Rows from block 5 of a small sound classifier, named by matrix and row number. Rows with one number belong to one neuron. Each number is 500 + 25 x the weight over its row's rms, rounded and kept within 0 to 999. All counts start at 0. Numbers have three digits each. After the name is the row's rms in percent of the matrix's.
After each neuron's rows are labels from the 100 clips, of 14976, where the neuron reaches its highest value: "responds to" is what is common among them; "loudest band" is the band of the loudest frequency at the time of the peak. Only what is clearly more common there than usual is listed. The data: simulated modem signals in the audio band. In brackets: how many of the 100.
# fc1: MLP up (model.blocks.5.mlp.fc1.weight, 1024x256), inputs 0-127
# fc2: MLP down (model.blocks.5.mlp.fc2.weight, 256x1024, transposed), outputs 0-127

fc1.499 160:487480502495544498550476546496528473499486472471485552504513496517476486503497500492514469480518474533491473471497509525485508506505536475485527468497503478468505464493510480537511510483492475466512530444497526469490460486497520548510477521500474569539507518483542550499508526501457550499533512512531468552480482479494494520497534458495528483528486545497516496495498484479523536485529
fc2.499 172:499532516522498505420532499501532502499497513504476445486518476497470515507502510484454504508511488460493530452456523451511493510481458512476524522505504475524489500519508499485523479497477498543501486518508467477482502484524504523571485535513505443498482484504481500503515545525518491492508477516525508467489517459531529503505504462433480502508468479498443446504502535481522447461500
responds to: frequency hopping (99); 400 baud (99)
loudest band: 2000 to 4000 Hz (76)

fc1.46 050:500511512512452541480499544478502466477506452500487439511538483510481478462514491491534513569455486504489502491495501502528524500527518482499501498453508517473518485514490519489472510481507498475478510516479546523525505518477507548501461510482500503513499488506491496503481489505478495522510506485451477496515552480519513500491464557476515540488535497469516470454532452515479479486511
fc2.46 062:473496503453504485523507507538511505483491495514506568507506506538481505481516496478489488459505516463467491488521495503464521531511501493504511475524514505586530515492476493510505525507494485508595516485495491494475463489496475481532530533522545495490500500467565472457504498483484501517508519523591524507462450481441493484484534504520521463512502517526496515518450520475500515498464
responds to: frequency hopping (36)
loudest band: 2000 to 4000 Hz (73)

fc1.18 040:516545489459500502494504493506483528473531484513527495519519493504524488451522512522476482535494464496455485473514480494496495530509549488471508505490506506496504532525515476454527497498492505543501528517492559511442512462436476537497483470491473488519473478490532467540486506480466504508479488471527531483506493505523490513492495532532466554462481488495464516450498465518513465521470
fc2.18 043:518478486505510511469513504517489493452510471458499473468470509527516474509502478500514554488483530497527544503471517524490487502513468489541489523499500510492510478480462536570503557510521478522479458531516496483499486508519503497488507517530487473464514518505556518521473501480525490478493518540524510539479506456457503499480481469453523489552542514471530508502495494476480522494536
responds to: carrier: 2.5 to 3.5 kHz (54); frequency hopping (46)
loudest band: 2000 to 4000 Hz (79)

fc1.761 077:485477528491527503492475513513492448457504511487543461486522513508476491510519521479469492502537513501500495501481535486474511469487490498512501509526526495493500490511500490487502509506470558487497513569489458537516551492504500508482500494489499512549482486494526497453486469474496501483494500498427528483482520481494481474504499523510477491493519486511499497457526484475477522529500
fc2.761 079:516504487497482535490510492479509537573486490546432505506497503513509485495505495488520450491483494486482486569490496503479493486476521503532487496501480492530484501471489528505471543518521497503506475469507493470505502498524516482531546478524522514512519509506467514490531508493586540495490508498519479487519479523498522506488463487507484507508481530522519515552490516538441504476479
responds to: strong noise (68); carrier: 2.5 to 3.5 kHz (63); frequency hopping (30)
loudest band: 2000 to 4000 Hz (73)

fc1.596 057:526476461534433498478550504486491499458522490527521502485483469491557500548502511486528527466496512457481488507500527468538527461505518517481499499479494521482471491477484537511485469449541494523527515476546528510423432526489457519490515525467517479470477499495524507494556472494524491521485493486492476474495467535469531505503500508495535482519477530523519510503525457496467545532507
fc2.596 067:478479531477474475481485516485512502488518511505503485488524505517505473443491510515485501553519500509485539471504475499454498490499498449525541498486551513505515469551531496471520528554512563501458526481454489523496496466552485436551524472470480525487535541475501443520443506464509545474503494518455503490520501516485495489523503544523492525453529503485481514528494482512520473529483
responds to: carrier: 2.5 to 3.5 kHz (74); 50 baud (48); frequency hopping (27)
loudest band: 2000 to 4000 Hz (75)

fc1.657 065:522501496524498519505494577463482484458513494499499500522500479569467512502468496500508531478496491486449514517501525529521525491506504497520506495496459549496512481480477460498490501452534503517467478476483487549484444517496513520532448481449523477474523493515488438488503481484537471505501499449486475471509476524468544491490501473488527495482474487509532465536510487530514546531526
fc2.657 077:455471522509491515527473496502534488557528507519496522504460515433507516486506486474509516542513528488465482479522445478514502495512503478524522479478530465502544504509494512455528501523471488511533505484488491437543531483504471464510539443478457547510463504493513518510516527513481492498484474580485520488516524485489455496502492514563492539530482517492503467458470502481464458506459
responds to: carrier: 2.5 to 3.5 kHz (82); 8-FSK (33); 4-FSK (29)
loudest band: 2000 to 4000 Hz (80)

fc1.20 055:511479489525474494505477478509529525496461480496452511507471458487504445484503500504456488506476443503466529496508498504471556499547522531480501499492488500525480541547523503533500496510503496492488521505506519520522506514457514569499465497501498500495492487512519544466481480468482495474481452560491503483501536515503523498447453480500498511525497548554503489481489469484478459510521
fc2.20 066:502495499466483463495558502466464512451514510479557448457521500541470509470507498534520543473523519517509514489465498486495482527475495486516511531495482535478520520463505534507504532519503483497517502500495537553490454495489478448544525541494501492539504474487530488537508508519510505477548530514449494519550472485552475506493492537490524494504482523469468477532512533504484471505491
responds to: carrier: 4.5 to 5.5 kHz (70); 400 baud (66); on-off keying (25)
loudest band: 4000 to 8000 Hz (74)

fc1.225 056:508546478471501522516512507518492514516472483476478524449530489506460525491463536497533496526487481526533517510533511472490526509503548514505504549484482495566538495477483503525483487485492449491524515450494507528543508490495495508477500482526507485561516507476518437571489520503513491525492484494474470518550483518532497502487481508507487506507487531498507499470515510490529509515484
fc2.225 064:517466489506525510470503455487500484489500512538550457528445481479505526489523486493482535490491472461539537487503496505537480494501513483516494501522566496461451457506442490490500516472518495504501455517506454504510478501512462501493522516506508502489447480533528514508537518501488493464476521508537483487473514457505464532466517512528496507537473488488541489504520495494478486489494
responds to: strong noise (79); burst (69)
loudest band: 4000 to 8000 Hz (90)

fc1.329 038:509510497507550507475473547505513508453493527532427495525482507516495505480524517505494504539514474474486494478505549520479451487540513476555537497516452504469473504486503498462464540442495531524470477476489495484468532500491460527513513509494518473557474489516514483456532456462550512479461503492494451503506528487485476492482514514494520499516497471521498514450498517486484516511506
fc2.329 044:506449470501449509526491462489514479512492454462557517502524486503489475474463480478493503485485510516497501534515472522516538514445506491475477509478507530516526487520513489562522483569490457502547489489504512510516462520520535487487491474481523546444544496483485491511464554519475486494511524501521552541480467520482512525514499471521514507458509518493492466553484475489485466495489
responds to: carrier: 2.5 to 3.5 kHz (61)
loudest band: 2000 to 4000 Hz (76)

fc1.684 129:532530486488515490512485505469523484477496550463479489538505503483499505483498512509483519476546441470465497513507520527523486511493468583482512502538521509522527467522485475492505507553522499509501482516530501522512441515486497461493518489501457517458516468486545522478457521485516473449504493494518514508489512461502497477454510448529514505512453510519490511505489531499525493529495
fc2.684 130:486510498508506530497455504496506492517487466534535500517488482490508466513441511484506510543494475543526538510493507487490462477496501460504504531457490490512488525535472477520497469530503537477550502511444514480491519450501510517461517502474495545492469572477482473485522515477473496523486531453480455484487471503499497513510480531502531543507476555488537511520479500506469547472534
responds to: carrier: 4.5 to 5.5 kHz (75); frequency hopping (51)
loudest band: 4000 to 8000 Hz (94)

fc1.120 185:456503497531523484493516499531504545533475545515499447518517501528514513482489516498495481504485545549462499485541499477522516508490506447514479435508491455475517461547462531534516486529552472478541479470492532512511486495501529487493526505507524537503470478494508478495528477476546448501494484527499495472479491512462518497506525471522503541527508496511523516471556512514511500515497
fc2.120 159:562514511519491501537490528449495483516485490494519500527504546529492479494494556492504526491496532471484509468518521468458463504510477502445471512476508495526500514511477480481511494449490536491499478524483503474548469541490492504468500499484511451492510512519528475549499520544485473453492502490527466477495535504489498499469482492488528580482508503485466553511495530497543505465503
responds to: carrier: 1.5 to 2.5 kHz (75); 100 baud (68); OFDM (52)
loudest band: 1000 to 2000 Hz (27)

fc1.656 042:500509514497528498533430467476526470504490483460491503542519499539509497541530495488533503506540516543519480504517527511519485508479532538494484507515497501520538461502509493468466493493507486498513520514517521505503461525454503513509449502490546523537499504498510483462503511510496493510490486509496474497509466482501476555504485522513464509504516497484505503571516462489466540484506
fc2.656 051:519487505482484536516494530538494493472509512481507495507523487492485482509509505477465452508495483477495486517480511504484520513497473516562494474438494480514477511501476485535537507546477517508542494481528452526482536553527490484469540536476468531498500535503506478516474463462505506514463525469509553476492520492488514450503537454503512535499507460465508506483459536507511523520464
responds to: carrier: 4.5 to 5.5 kHz (88); frequency hopping (67)
loudest band: 4000 to 8000 Hz (96)

fc1.202 061:512458500498482507509441475477546549476491514533459518509518494495539507471538463475530445522503536482515504490481493508529521510515505523495486477493496498497558478441501486474489539458496480550521518486470491527464509482512537481533499492511501524502491536484476488492506521468486552527547500522497477503513504529503478481491542500508496496489512512459527476496480500504553456518469
fc2.202 070:464524482488521468505529533511470471477527527465546472487482514521500474524532520500516491478513459491526483536494499470482488494468467503500506498495481519527499532485478495513524484507451518497496494555515523517463543525457479508502467520499513511506510502501538498479493510504459497497462501519533526520493494451509519520550505489517507509502492527490481520526468483475468580480508
responds to: 800 baud (74); GMSK (48)
loudest band: 2000 to 4000 Hz (68)

fc1.28 059:496474487502513529529479521486474484505519530488524449496537449518498476481501496489492510506501547474519565522502499536553504490483532486445497528474529478489517498503524519513472452488511496511483481488499502492526547498525515491520503520529493502546472465503465435463479528482529501489522464525556518486454505501502538515499524456503499478531495501465469486525492461509470490547538
fc2.28 063:498489501446491513474511484520471476497454493518465510522506463486495505500533459526483514501527475511459496496519513461494537453529451501542475467488484529479501476500504495476532497534513480485476521507467475507487512515486492523472496486497504465473471456489515534491536477493497519525454532512449492521532513497492483496526480544498461496487500468527504525477504530514482452475512
responds to: 50 baud (100); carrier: 4.5 to 5.5 kHz (68); 2-FSK (31); modulation: 8-FSK (30)
loudest band: 4000 to 8000 Hz (80)

fc1.201 039:519511509526497476517539505504477546500464497535536501456489505531534518495495501489527504487506474511533497500455527465464507503518447542504492547465515461470518491464512484508511526518484494488467528486515502525505446465504535516477493487508500476467492505484476519503515550474494533485518483465509505467524545522490486472459485513519480536515512539505510476542501566500526501473504
fc2.201 041:493507521480539501427490480520497442512544495488461483498516488448481473495478500528468507534488473519486538472495498521519494514523517491483493506496480530500476493521460505518478498468526502492520504526480519497487564529512496492518525551494505519516492503538536486538490480553471447496483525510485508552475509453505488540491512497464494464501501489522461519501498470484503521539466
responds to: carrier: 4.5 to 5.5 kHz (67); on-off keying (38)
loudest band: 4000 to 8000 Hz (83)

fc1.129 065:478503480554437501525502519464504439449494493485522498492504487490506535545490487482503486492516505515463509455492514507499492487464509495517507490498483544450530473473498516441497506446534506493467531511519516535515518500487516504496450479534517481484495454519514491491516500460485440506494515463515465471528498522453537501541524515521525503499491477529503506482516494485531481538514
fc2.129 066:483502528497537471487507489551509529529504511502466504501503505539491514422483462441506463509498546515508530519523481503487496489515503499449508514497492490564491536507471503514499507502496507527507511473462453524495497504554466477515501466485507505515517507482513466486476504488491540481537489531465509502494529451484506496490462501511504481506509536510475473478469470516473502508509
responds to: carrier: 2.5 to 3.5 kHz (67); 8-FSK (27); 4-FSK (25)
loudest band: 2000 to 4000 Hz (86)

fc1.467 093:499489524518473485510524505473520539534466517504515498514508471477488491502488483551529495500459497536517547501514467531506505474473451513492513486473519484466528494536493489524480475453488525500512522489483487499488499527496431520491519494521420505516502523495439500482512518465457467519447472515472475498504396521507462478505495492513514514474491483530491477533484488476542499504487
fc2.467 095:546494558504553480498525522513477500506482500478506483500493476547539486483483526478515507490489469537543493507528499463481516530536514521479513507483510523496515498493474456514503522523498469504565488444472545493472504502490514486528521543500499485502472494527527469509508498503507550519487524517544528508488517500490514509521540485506514482460451477457509525467541547494507446462524
responds to: carrier: 1.5 to 2.5 kHz (67); frequency hopping (60)
loudest band: 1000 to 2000 Hz (33); 500 to 1000 Hz (27)

fc1.608 060:505548538475519532508506488507435508488530520488516505499509459503477503482537515503470490489522490461444487490485545504507510544530524474503523514472517486512419485485490487507492489487520515513510516479505502521513573501534500459525517517487465505526494473513484483473489511506541509461512484478525507510529463492491500512505497452501478484489517483458506536513492513529454496522497
fc2.608 069:493424503525498502490490491504506491455490488544530505477494482460482509544504517492536559466463527506518446493525497491499495473484504501499513509503510502538551458487482521512520469521509467497476504495530508500494491513458494538480526473501492541506489487538480494471517483504466490529515483507505442508468508555477499524530493485482534486496493477548481552520482501510518526504542
responds to: 50 baud (91); carrier: 1.5 to 2.5 kHz (63); 4-FSK (35); modulation: 8-FSK (32)
loudest band: 1000 to 2000 Hz (38)

fc1.549 062:484498512521528483492480502513509500561505505500512505483482497519482484498487516479501512444481490548543480512516473464540476457468524546480516510481455482490472531498484531461521478550485500507488548468516521497491501501519485479453546475517522519491523520472461480494507487478507524523511462500514460476484507517499458467514487484527571509483521495509470490534519473526438515527525
fc2.549 069:534529506471484542525525501501483481491501530472478516503528488518483489518511526491493473518520520467481535478500501538484530516512540468533487451501509519515531473500506481537486529432538498507511497506500451528456497499520461515543470523482478521504497465520517523499491506543444475467536518518447518510539491533475490533507535487508479506494511487484481507461505509470507507535506
responds to: carrier: 4.5 to 5.5 kHz (80); symbol rate: 50 baud (37); frequency hopping (34); 8-FSK (30)
loudest band: 4000 to 8000 Hz (85)

fc1.612 068:516540443460511494504463517496505505476520498456547484453463547483521488517515508519477504510487483470501508492488521509472509505512521555528462499510471495522483468504512530498502522515510448484442458547515505521513498486495471500450496484508492471500439531471549469521549500508485509526468497516508471499471531528503496490516514502521466488520480457480517526524516560520497513483502
fc2.612 072:510515558542452491452525498487439543526478481492521561526518518492542492526533489494484505491500550532505529471483493520504507489503483498480531527500502509477543527472509517513502468473531501482503510472468553474488514469469511517497486513473481502504530499488508519484462504471487487468499469512530492490488471479462515514503489480452536524534526515470473521533461492519511523522517
responds to: strong noise (57); carrier: 4.5 to 5.5 kHz (51); 800 baud (50); 100 baud (44)
loudest band: 4000 to 8000 Hz (88)

fc1.634 047:521504512487485526477542488503465530514506491529497515479523506482520487539494488490502524470501464491516493518539490522484521476486465450476505461508534522516502469475495503502531542504464487455477526535481482495496477484513507521506441488517489490482504469509503497504482518521504513444442513495545494527525524532450481486452473488514483485467490487522529471553493522503555445482503
fc2.634 051:497527485549515504535467503501545531522525516473516512522472493527509532449454514503489501526507503483525508479491514493510473519504507506497515509513511507467479539487466470488458455513472519523532462515498507515475478524481515488470520487483477513521482554525489494512535497505513484515503509488470501496494506484563527499529530499487489492537458513449486481487534478514496532561522
responds to: frequency hopping (86); carrier: 1.5 to 2.5 kHz (64); 200 baud (37)
loudest band: 1000 to 2000 Hz (43)

fc1.316 077:538481515433513529509546482527497505507538467490485478517472477529562492500477527477474520479498504472460487503531507508503495469502471519456504486513481542478525515490495517495525421488463462463529463499527507508497539560506492461517475526495529520493444500506490516506515496495523487480524501528508509535500497483507515514490474478478464539479450506521487502463533485477480523495506
fc2.316 080:459510532542458482465478487485480495478482545520485528495498513476517489499503496485535515494486510529505505513487490533517478512503503457521527530529508505496510495466518549489483520505591501516468539472524474475498469442442464512455517507491499485531563509472483484489493500490508483472538478506491478503504528466479518455524492550487507507489547452458537498503499443456523478518503
responds to: frequency hopping (79); carrier: 2.5 to 3.5 kHz (68)
loudest band: 2000 to 4000 Hz (68)

fc1.437 237:500506525503439509481497550482462479530501545481528465509566515520476524500549530509467498511485542482504514483502497513513457455478538476539464488509534516541539517484483507501519492508504482520462473501532502512476537472525477511505475539515515501522513472514523495531472490510512482502517489508483512486504480500490474523488496475500481491477465521479481499529532478527461503540520
fc2.437 232:494517525521491511508506505512481499472458509494504492511516503496535484480513521497498573546495478518493535478475498484466467465486491520469478489482501486518517489533512536539484510496460495473522473523466460489526512503508499541479483494551478520542498498491482478442485465522512505483534553476498469501485470513519493564511500501521487514509495493513522509453464500512537536508516
responds to: frequency hopping (99); 50 baud (81)
loudest band: 2000 to 4000 Hz (69)

fc1.632 090:555503495484483500501517551505481481461531552484554438494517490513500503480496498523525509523509517523477505493497499483471481484483513450466498524527486489505519488484507550560545541492519541498500501518469451467499478453520480501478522515484490494511511494497539462498516520477528531479514552536520540488552513505491538513517539504516466517501472481510522489490458475499523561505503
fc2.632 091:495530460477433453508444447514519522509520507539502555526482502506514507481483500480492488490493468517469463485529515486515508462536506494534545485505512542494504520488505539485478466486500469512499461451503539516509480520512532538482510485486476495524508510512505471465504481508539519539515483486493427528481450484535494477500490511518500539518495496493507501515506451529505504499529
responds to: 50 baud (71); frequency hopping (67); carrier: 3.5 to 4.5 kHz (55)
loudest band: 2000 to 4000 Hz (95)

fc1.64 065:502526499519495481490521484489509506504507513506508521474526545489500465543533485495508500518538470521540528525481522472503547452447549485501481526493511511496500465465492475507501496482518538490488520503539533492470483470512479500478462520503490472448531509525515487458469495520504471539514522489518457539534509500523428479493475479507452465502495522480508507557547453508503541497547
fc2.64 071:472509560489541525471453480486501467547477497479508499500517458487487547453465487515521525468517514503516458458526490558502501494509446506538511502517507502465481531535476547503483485505474452491526497477463460484543536520458518516508539474513488505525491521494485514500539541472499520476477480498533470501498477487507520529470531501465526524504489496485507508479449551489524512485489
responds to: 800 baud (53); frequency hopping (49)
loudest band: 4000 to 8000 Hz (79)

fc1.146 057:510476542493488501453481555491528497472472476512479505488484496533536519492485514475484525501505497528500521535498513489461512443532527529543491517510527490487503462501474508482503498480501442492489508485502583487539482508476521487498432491520493491503519490534469493525475534471510485497531469489498466488529511492525481476446534495495496477492480514475486492491508512513500485490488
fc2.146 058:531521485474512483489503441516460518533520507505547520507538485453488498505502457509488532534456514490557518497475508526498520546523478480480509481509494499471479525511497535521509506471542517519499555456514457502481538535484454544494568503467498483482533534500537514514516527519522502499491464506548467498487515482508479502487497521483523515503491476472495521523494507470457506503514
responds to: strong noise (55); 800 baud (51); frequency hopping (27)
loudest band: 4000 to 8000 Hz (79)

fc1.243 051:457477487531499469484526480447484498485529528501508507531507514553519507456490510497509486493504475504505484463490514503460470507485478559479519477502472494459476469508457562475491488487484527535533502520499475524488474523513460478478514478499538522491483499524470527448538492488504501505489488533476475533476456493489489486538550512556476521509512494511493478536541497492522540485530
fc2.243 062:510500502497486546519501559519503475486485492529477451513468501471502494501483494515512498489504521534444488562499494509501523484519503479502503528522496515534529523513491463530509497499508485482470491474483478531480514505513530529543468527494482494540508457471527464502464490497531490501549512509469486475511516537485514518527471469436493502469496505470507520449470505479461454524478
responds to: 50 baud (63); 8-FSK (29); 4-FSK (28)
loudest band: 2000 to 4000 Hz (80)

fc1.391 095:509482522528511512523486508471516516457473497498461522471535510505467527461530516479524531515485472532482537494475501466517495494560541513561474502484517507524520505507501467536494502521532448539471498487470509532541531495521513521520500522446453473519496486494521501536529520482497481489520509455516512549506543512494503470520503470491517493490489513460462541488501533496483517526507
fc2.391 093:515548467489509467474481485533445485464523496441550480479508483495508478525488502530477538533531482518518494509497472547484488501480460540443515511486476510479472494463478512462490496485493511494509505481505509494486538515493460482465481456484516506503518513514511490489489494497502520501522494511511523457500490496521484478489515540490459509496481523538522478523448521523529501491550
responds to: strong noise (76); fading (67); 800 baud (61); carrier: 4.5 to 5.5 kHz (55)
loudest band: 4000 to 8000 Hz (86)

fc1.600 038:476491531471489524542505516475501518486489452476489528452489496472544491496484484482513486488536513526510550478472479511506502484501484474527513476473493496534477484486457494500525484460517507525497526450461575497521459484494516477498491496507466499483493457537486544514524547522484461542556498479490483530527485541467466484492519497526477503480513508512500502497526514493505477498499
fc2.600 044:535507490500542492443482474527514472508528518500499491530530510517496499498518496529498495496475484519544521546490498495495500489559487514476538528495531496443499501504498491505475520532552496504473508510524448546489555503496442511498492506454498455495518532489510491521501451510506506483459524486497522515501533444513501508537478541457533485473466462479507505502489495475507512530509
responds to: strong noise (63); 800 baud (39)
loudest band: 4000 to 8000 Hz (83)

fc1.484 072:484549513472484536474411508531495517532507501554495550535509462553515508512497439482505521485516519494514506501507528497501555538511531485491489472510506475482491462476489492503484489537529524539540529493532519482508501512450516486540496529505476512483531493468517508482484494516544512467486504519511465517463460482529536523524490505487472470523548480499540500475481462513512483510483
fc2.484 084:485456505500498479531537483472529479452456489464497496517461519485495499437538505505517467500508525491490497505541481487482502503512485468500514516504492531527489535486475514561547518509489535484495509574474510496520495497487479520495522519523476489527466500505446475508533505467494511471508483525508535515455511495480438499511523475466526497518468509521497542482515480472484529500519
responds to: 50 baud (50); 800 baud (48); GMSK (39)
loudest band: 1000 to 2000 Hz (25)

fc1.675 085:519472532495520494513513516484505507539509520477543456494515467473478503520501462478503492503491494480516549467499527504489478490506495539452498538457479535479533473522534518523524522492494486504517456517482498513474507490510510505507467490513509466514466500484437528482515507511481483488481506521503578479475494508503461501532520483515498534458507474474456469477473519489531520525509
fc2.675 092:554500458510493513491458459513503532476483494538441533531480508509498485499495483522520546501490486483505518522513478542498459525504506506525549483533514472471448506517478498501499526482497504486500522479453524491486494518484483478475527528509482509493529547508510483478511524503464509463476474517498424514513522511476519466499493455483501523475502557467531506509538507500475437505535
responds to: frequency hopping (89); carrier: 1.5 to 2.5 kHz (56); 100 baud (44)
loudest band: 1000 to 2000 Hz (35)

fc1.503 073:526514494498531538444503531493487487490473458460559509486465499494497480533506534549523521530544513490482524463454488448475476512532487456535490485511503506482472491543501504481523487500478507526516483507490479555505471529475502526492518498467522473437485478539553464494499473487504456521484489493467467522551531447543500517461504508506511476477496479516475540517527487531502464489469
fc2.503 079:484506521538472488483479467483492524523562503517467497526531489495537527460506503469496480479493489501489503510515510541520507513469507505441483501479508480524489521466488525497487540524525496473521499482545491526492498453466460519536525516541472511548532525519506517508479526474526531472567507521516484543500443560507471499490499516478491507523487504469523468488511513473502508523515
responds to: 800 baud (77); carrier: 2.5 to 3.5 kHz (67); on-off keying (29)
loudest band: 2000 to 4000 Hz (78)

fc1.276 110:490484475519516511487528506512468434533496461546518463509506539472458516522503428469492499500504501461502470516479497511490519514500535497468490469490491502490516462525504511522488533504520470488501530517526487477519514507490531512481466538496502482509490502501464464472499519492475504525504525476526519517452564470521528469521494501498503501552505542509506515441531557482535542482487
fc2.276 109:493508459485527486506481509519484538464482489501495522500516501479498475469497537483504545530488546524476526490501528494512465528491446520494501507501516486474527536467492518519486464491488456465478509496510543498473457488484497447433468505508528514476517505526504481552503489525529487485504515535505456538481494496468508489520512462517485516487489482479537516551485496472480509519523
responds to: carrier: 4.5 to 5.5 kHz (56); 800 baud (45); frequency hopping (35)
loudest band: 4000 to 8000 Hz (76)

fc1.487 099:522486525477520517515514485482466472533499510504469522530506450526463538495533549483539515525444499501472518510482500482520535520474486444507517465467486501550499467505527485487466452439468489495551503483493523528513462507503505504485518492504504537481516476459497499514463487487533476535530485516468485494516521505513481505481493569508536519498480499477512512433511462511500523492502
fc2.487 101:508491572540492460486493509524484504507523503531497463509496469477542504483486521538478495524521515514534543467499486459460502516475497472445475511504478502433484516494555517485466539541495522521487511481480471428496426493509480517545533475435481480503485428486546494506537504543559494501520519538476459464534477469500487516498499504521491479513514480513487478529495533538491506503476
responds to: frequency hopping (86); 100 baud (63)
loudest band: 2000 to 4000 Hz (71)

fc1.736 073:454494494487527553539528497495492489486485478532459512453513506503481517503478502493500552467510491465526517519501484504487517517512519460493452531494504503511549488502514517518491516516514528456457480509504446511525495439508520521528507490481483482481473517486503548524512504492511487471471477547467467477516550431491486524505504493504535492473458495485486530530452521507527496505439
fc2.736 086:517511511501486457432503459508483465484502512458542440504531512483500521516485494482515466497485452516492509512476519522499495507523456563511502508488537490521459512504462473516500529491495520524571534465483534465508503558518476494470527513503503486498504464479481494531497524537452511516529493484522515532454469573514542492450533513495482514520550504513531478507532507487530484481543
responds to: strong noise (58); FM speech (27)
loudest band: 4000 to 8000 Hz (83)

fc1.138 062:459491480502511511506465475567507502510492471437508479492560508491461492470524502508506524523514486519454489516477503504463458518539501475509504495505500540464489524509495507517536505475479520486496502509505474506461512511452528502479503503480517527470485542517503507479506508481461510510529523521467533461511554531559489449485454513525492479465496511518484486485497486494489447493515
fc2.138 073:511495471477489479518553518471486494476508517534517476483476477484522522470499481473470448493525480494496530489496449513527515491499522535528506526499509506519521467503504508532478462559477511505498519515452534530499499489517466516482525474539480514517511442502509512490550502536519511501477522504505474480500464459436541485517490484523517558519524491453503481494506495518517508500486
responds to: 50 baud (65); chirp spread spectrum (63); GMSK (34)
loudest band: 1000 to 2000 Hz (29)

fc1.725 067:501478474511521474528456493526502529560496497505518525470514475524528463556485520508502558500475512492464529444475508491512498502466443476522511527477476504503544501509525467501498519505568443529508488455501501515534475495508483513510476538510462486485488503503518463509479530531474469535521495517468533527511500494523535485482517512494481538515472493490466470489550473501505499536525
fc2.725 067:539503503498492546479565494512498502498483505505517464498478532493491489452522521473459500540513511484484554521524485496478533501524507490484520522497516508486468456452450541498529492497449551493481456509478549487495513508504463510467488477458546477521508500522500505512469485479509509471476459518520484459496536483472494458518459496514485461490507462515526512502486500488506491503467
responds to: carrier: 2.5 to 3.5 kHz (89); frequency hopping (76)
loudest band: 2000 to 4000 Hz (77)

fc1.406 058:460472437461439506502520520491474509552481481523505528481483501480521521506541500518495525500497507503512540478484508459502532469563524512491492505542520480509549498489492482485498466547483480519537525468475481517508497465500481527504481503482478484466538517490550481522554529486513462490511507517495488493510521480516513534474517474490502505497428505490507509533493495522493522523493
fc2.406 071:549562519497531495521497487466468499406470528478531447515597494482502494497471493494493485543492462504454501505500506535459508510506498511503469509485489496496474489483465498483492511494482534465500497526491530499489523504531475469483535505487487494513461529497527511500472464507482524493488454518524507530477488477491461464517468527467521503500492489493509496503520518524559513500474
responds to: 800 baud (73); carrier: 4.5 to 5.5 kHz (72)
loudest band: 4000 to 8000 Hz (96)

fc1.678 033:482515453499492481472466509486507501551511496498511503524540512489507517517526526505532475440483489525527476480493473555473521457486484514505507479509503486505467490502530546449492546492495531516513500503493436482449498503540473513523481498495491490527531498506465453434481473499536522468484519495572531524505501496468500522532490524521515499513509496532494457499532496506507528513497
fc2.678 038:498498548540514534506526523501488511446460489510492516499497459524489520530478470490481510545529490463486488524506498432503481507504510486524507462502487492526540492494509435547496458529526521516463461487494542507529505489464517485483514455508512512507469499509542522527521504485536470521537468498431450475487506491514495510512494465496469504498480479500499515453500508497497442499486
responds to: 50 baud (58); 8-FSK (38); 4-FSK (25)
loudest band: 2000 to 4000 Hz (75)

fc1.757 042:482499494494520460501467495506509549526463496511506488504501540489514469505490519533518469447508489527595507479479506492472487514541497505509511495501513501490518509521513455478519521508507500544477463503464500494495511489501506528474513480549474457467499497473526535488540507482499496474500532499498522492558513466514498516452454500509532519522455512515502492518553525496532512494480
fc2.757 037:562524541521530484461560515532474459484512501507518490498526507487455494456477503496478573547473486507461539504484462534494492503497477505473478520487527500478505492483499520567479491496533472453495501521523538522532536528480481458466487529437524487506499497506518491516446504511509488479548470489485481535482523463496486486524506517489486486496508488476476519482471513482490460506507
responds to: carrier: 4.5 to 5.5 kHz (82); strong noise (52); frequency hopping (41)
loudest band: 4000 to 8000 Hz (96)

fc1.31 173:541526540494480499525523499500504539466480487497487496496485540502505523541506528497475498492510511472481491500491446487467450488511479481531481523509494481493515489490460512494462504516482496529483459503482474475478509566522503539516490510518443483505486490481505534509491509553540481490542478505524493521508496454472492529496513521553467538534523507478443509498484545507502551494468
fc2.31 170:444489502506502446445478465508528482492489496541554452487487483474503474516497453516515485490464500482513461466469516501523521506505457515476497469493497498493454518509527510499489474536523529476496480476458519487475481446535534507509495463463521516520520528483475500476525509538476484514474516519503528494532516515458486512485476511479574487520500473491538483522517509527521540510543
responds to: 100 baud (93); carrier: 4.5 to 5.5 kHz (69); frequency hopping (54)
loudest band: 4000 to 8000 Hz (75)